Rows from block 4 of a small image classifier, named by matrix and row number. Rows with one number belong to one channel. Each number is 128 + 32 x the weight over its row's rms, rounded and kept within 0 to 255. All counts start at 0. Numbers have three digits each.
After each channel's rows are labels from the 100 images, of 14848, where the channel reaches its highest value: "top examples" is what is common among them; "lies over" is the class under the peak. Only what is clearly more common there than usual is listed. The data: renderings of 100 made-up gadgets, each built of a few solids, in any pose. In brackets: how many of the 100, against the usual share in percent.
# convs0: first 3x3 conv (model.blocks.4.convs.0.weight, 128x128x3x3, each kernel summed), inputs 0-63
# convs1: second 3x3 conv (model.blocks.4.convs.1.weight, 128x128x3x3, transposed, each kernel summed), outputs 0-63

convs0.87:157121150131094122187148113124116129112125115135149083073147123135097134133129128169108157184065140160102166090180123100101090136135116167122076121173156131124125125108158121044178110112176102
convs1.87:109133065087077099124073158113158091127144120136142131164141125164151102077155119119056107125103149126127108160138085135151047139123073138066068132119153160128065141115144147124145126089080129
top examples: has a torus (87 vs 29.7)
lies over: second colour (39 vs 5.2); main colour (35 vs 12.6)

convs0.76:152164173125129131171147180158148166173148145114195186144164164160114134168164124131177154120149150160164153167092126165154127157193152156173153139164138152153127160135144175151130136145107163
convs1.76:133134127090136132113089063073112119115091106065090061120118089075106139080087100107159088096126095073114088102104113108166109095072093109100088110066126138129093099109101110129121101072103124
top examples: metallic (60 vs 33.6); has a sphere (53 vs 24.2)
lies over: main colour (52 vs 12.6); second colour (45 vs 5.2)

convs0.18:087082081119182094121086122103132092122152128104118090097121090196107125113165139102117130055158092093114107102133164120080123100099091177141122177107099184106092115119168083098130119064077124
convs1.18:157168140133126158130140087146059114075139127090176131171158119137158113169117150103144093178104146190119077182169109118129071116103120149151164160152097142154170153138131139091098190059115121
top examples: has a capsule (75 vs 44.7)
lies over: second colour (65 vs 5.2); main colour (35 vs 12.6)

convs0.72:089209133174108146117130165110092139138094149131110112108124129129143083157149139166118124088045108137099089114157084130059089127151119105126163066115139114125121122137142089143092105151146186
convs1.72:145166078171072059179119106132113062126166155126116093187184168104101156126110107160105147112149091106007112136125131139150116098138121127107115156121158158162131109137189111144098127090117107
top examples: has a torus (66 vs 29.7)
lies over: main colour (48 vs 12.6); second colour (33 vs 5.2)

convs0.0:112144199180142155152166128168130158157081112102165171035139141126114141178122161165153108159102119162103140169105112097106062177157113122132156145122120187141122112150107129139132118158190211
convs1.0:123115102103089051158081123117108098125147156127143101173143117087115113118132108162067138106134076109000114133137109145195095129107062135117094111139145140161078128136153108135160140112108119
top examples: has a capsule (70 vs 44.7)
lies over: second colour (41 vs 5.2); main colour (38 vs 12.6)

convs0.48:171103145121119156102104153080095134115114092163088072153137154142162132130094069161144102095116120125209125089130149128133135070128165105109083159137093129121196136137158156182106070144106076
convs1.48:125160082139138068095112099177114126132114166131132129151127079095148124153104104130105137147095116144046116108151101131131167134143152103134111138109111161134125152176154122114107137087184089
top examples: has a capsule (81 vs 44.7)
lies over: main colour (62 vs 12.6); second colour (38 vs 5.2)

convs0.16:183110133130149125153132162076120190121120125156125031183078110130123157147127097188125076095095079120164129124146124090125131089159151124083070119111099143109155093125142179159119047121130138
convs1.16:070159138134161112097129122160121141102093153094129117125134079078128097113101158071108119160121160115074122171129098078153119142136143109081118107114103079125144150154152152095124143083206078
top examples: has a capsule (77 vs 44.7)
lies over: main colour (75 vs 12.6)

convs0.51:099139091127135137115101112148106120132131135080099127113128115099104082114128099099072107178142100114076114121097110111113112117130173172123139113096113147143148167144115099117090104107135085
convs1.51:088174175146109104129132112099095124067146109135102120166135098137083067157122135097130129125159139183130107173157110145143103139141123080122181155156072169131164136110115129065123193082112123
top examples: has a capsule (80 vs 44.7)
lies over: second colour (59 vs 5.2); main colour (38 vs 12.6)

convs0.100:105153133113131166048145151110089104119129133058124130078124122110137181185119141071063143139085118131116129178096127138075137060120118111125125157134113120125121131100141106090117054129037150
convs1.100:229156112110161128120084126114068078130147121029107099169098125116110111111116086100141177107122090140104122091143144168175091105146058173138101148138167144131120121126110126121101118114143104
top examples: has a cube (62 vs 35.3)
lies over: second colour (86 vs 5.2)

convs0.104:131132099124153153094104102119127158094087137087087118156098177072086127171087114084095177116092148103104081117125080085066115092104141126142101116098117114087168063124126113129130074145117112
convs1.104:081149143147096156122114098134120124157136096156128157156113160095118083191096117163155131153131119110108151139161124142172152134188141094183099151142066065097143170217132155182162123108140115
top examples: has a torus (63 vs 29.7)
lies over: main colour (43 vs 12.6); second colour (32 vs 5.2)

convs0.45:103165116103084100080059132142094104146098062051125156129108111128127148122133146118069137107124148124120142142145092138110084114094113077107094124098075159174156132127143123102100106166065172
convs1.45:147064111099135159128098127125117111138096144076167124113143135147111107107116118132130138105154027108128116111130104148147117093125107134128090132110181172199096072120120164152131113172149080
top examples: has a cone (69 vs 43.5)
lies over: second colour (54 vs 5.2); main colour (46 vs 12.6)

convs0.90:123163107128083138097092101117119112126092134126089119143142163134143123104115093090142170085026133155110106167174122093081117120122097125106131151096141114150135105179127092128119124176155124
convs1.90:062120137141076143123121071147148109159073088154139118115106157077132130161073120116099122133180149103157127120091159172107108173133129093147139136104096130132162163164120178174099095090137100
top examples: has a torus (61 vs 29.7)
lies over: second colour (25 vs 5.2)

convs0.55:112107144078132110108095139121197171100111084105061071152106115120107121079131115071126082081190068115115108107128138095109175153095151137113104201104117073119134127142114120096088102072116105
convs1.55:125157126152073084095114149149137159160104120131145143169117113125137141140108090119100171095120106140084135141116096119138190108142153133144098162107106120151099096131166170107112136135169054
top examples: has a disc (67 vs 39.8)
lies over: main colour (32 vs 12.6); second colour (29 vs 5.2)

convs0.108:128091055149153081150144144122119081139093135064105156152174120190136142120167138116146131108159137137122129124094215098107128149154209113141119078068091126137154182151187054159133108129116165
convs1.108:148135069158128085130094071117124093091104111101143106175134084176144108130113113132074100124126117148098000152142077125149119120124130136107121119118159199195142157132144115100107175098132098
top examples: has a cylinder (78 vs 39.3)
lies over: second colour (68 vs 5.2); main colour (32 vs 12.6)

convs0.78:106133131097089069122127141125143108074062113114167080120110160166111130133129117127098126109136067155064138144108114112130125136104117076143175120098151140131085095077162131145095104101068143
convs1.78:123128137141114147160170119127107090079142174130139104138146128115176069137062141188115085150133127120145092128123132140107163123075143149182126069149120076112113143156099158145186147094128077
top examples: has a sphere (49 vs 24.2)
lies over: second colour (55 vs 5.2); main colour (44 vs 12.6)

convs0.38:113151186108115126118195120106154148189095111116107102051152093168085231057181145169150114084113115128152156113156184157105126086143101128077135159184125083123090085134092121078125108133129134
convs1.38:133087088052131125164058093091117092147139109126114105126147103098107134088159144146082113123182147108123076138128149101167120111098048148118112110159171167139118093171112180148155140122108083
top examples: has a sphere (71 vs 24.2)
lies over: second colour (49 vs 5.2); main colour (46 vs 12.6)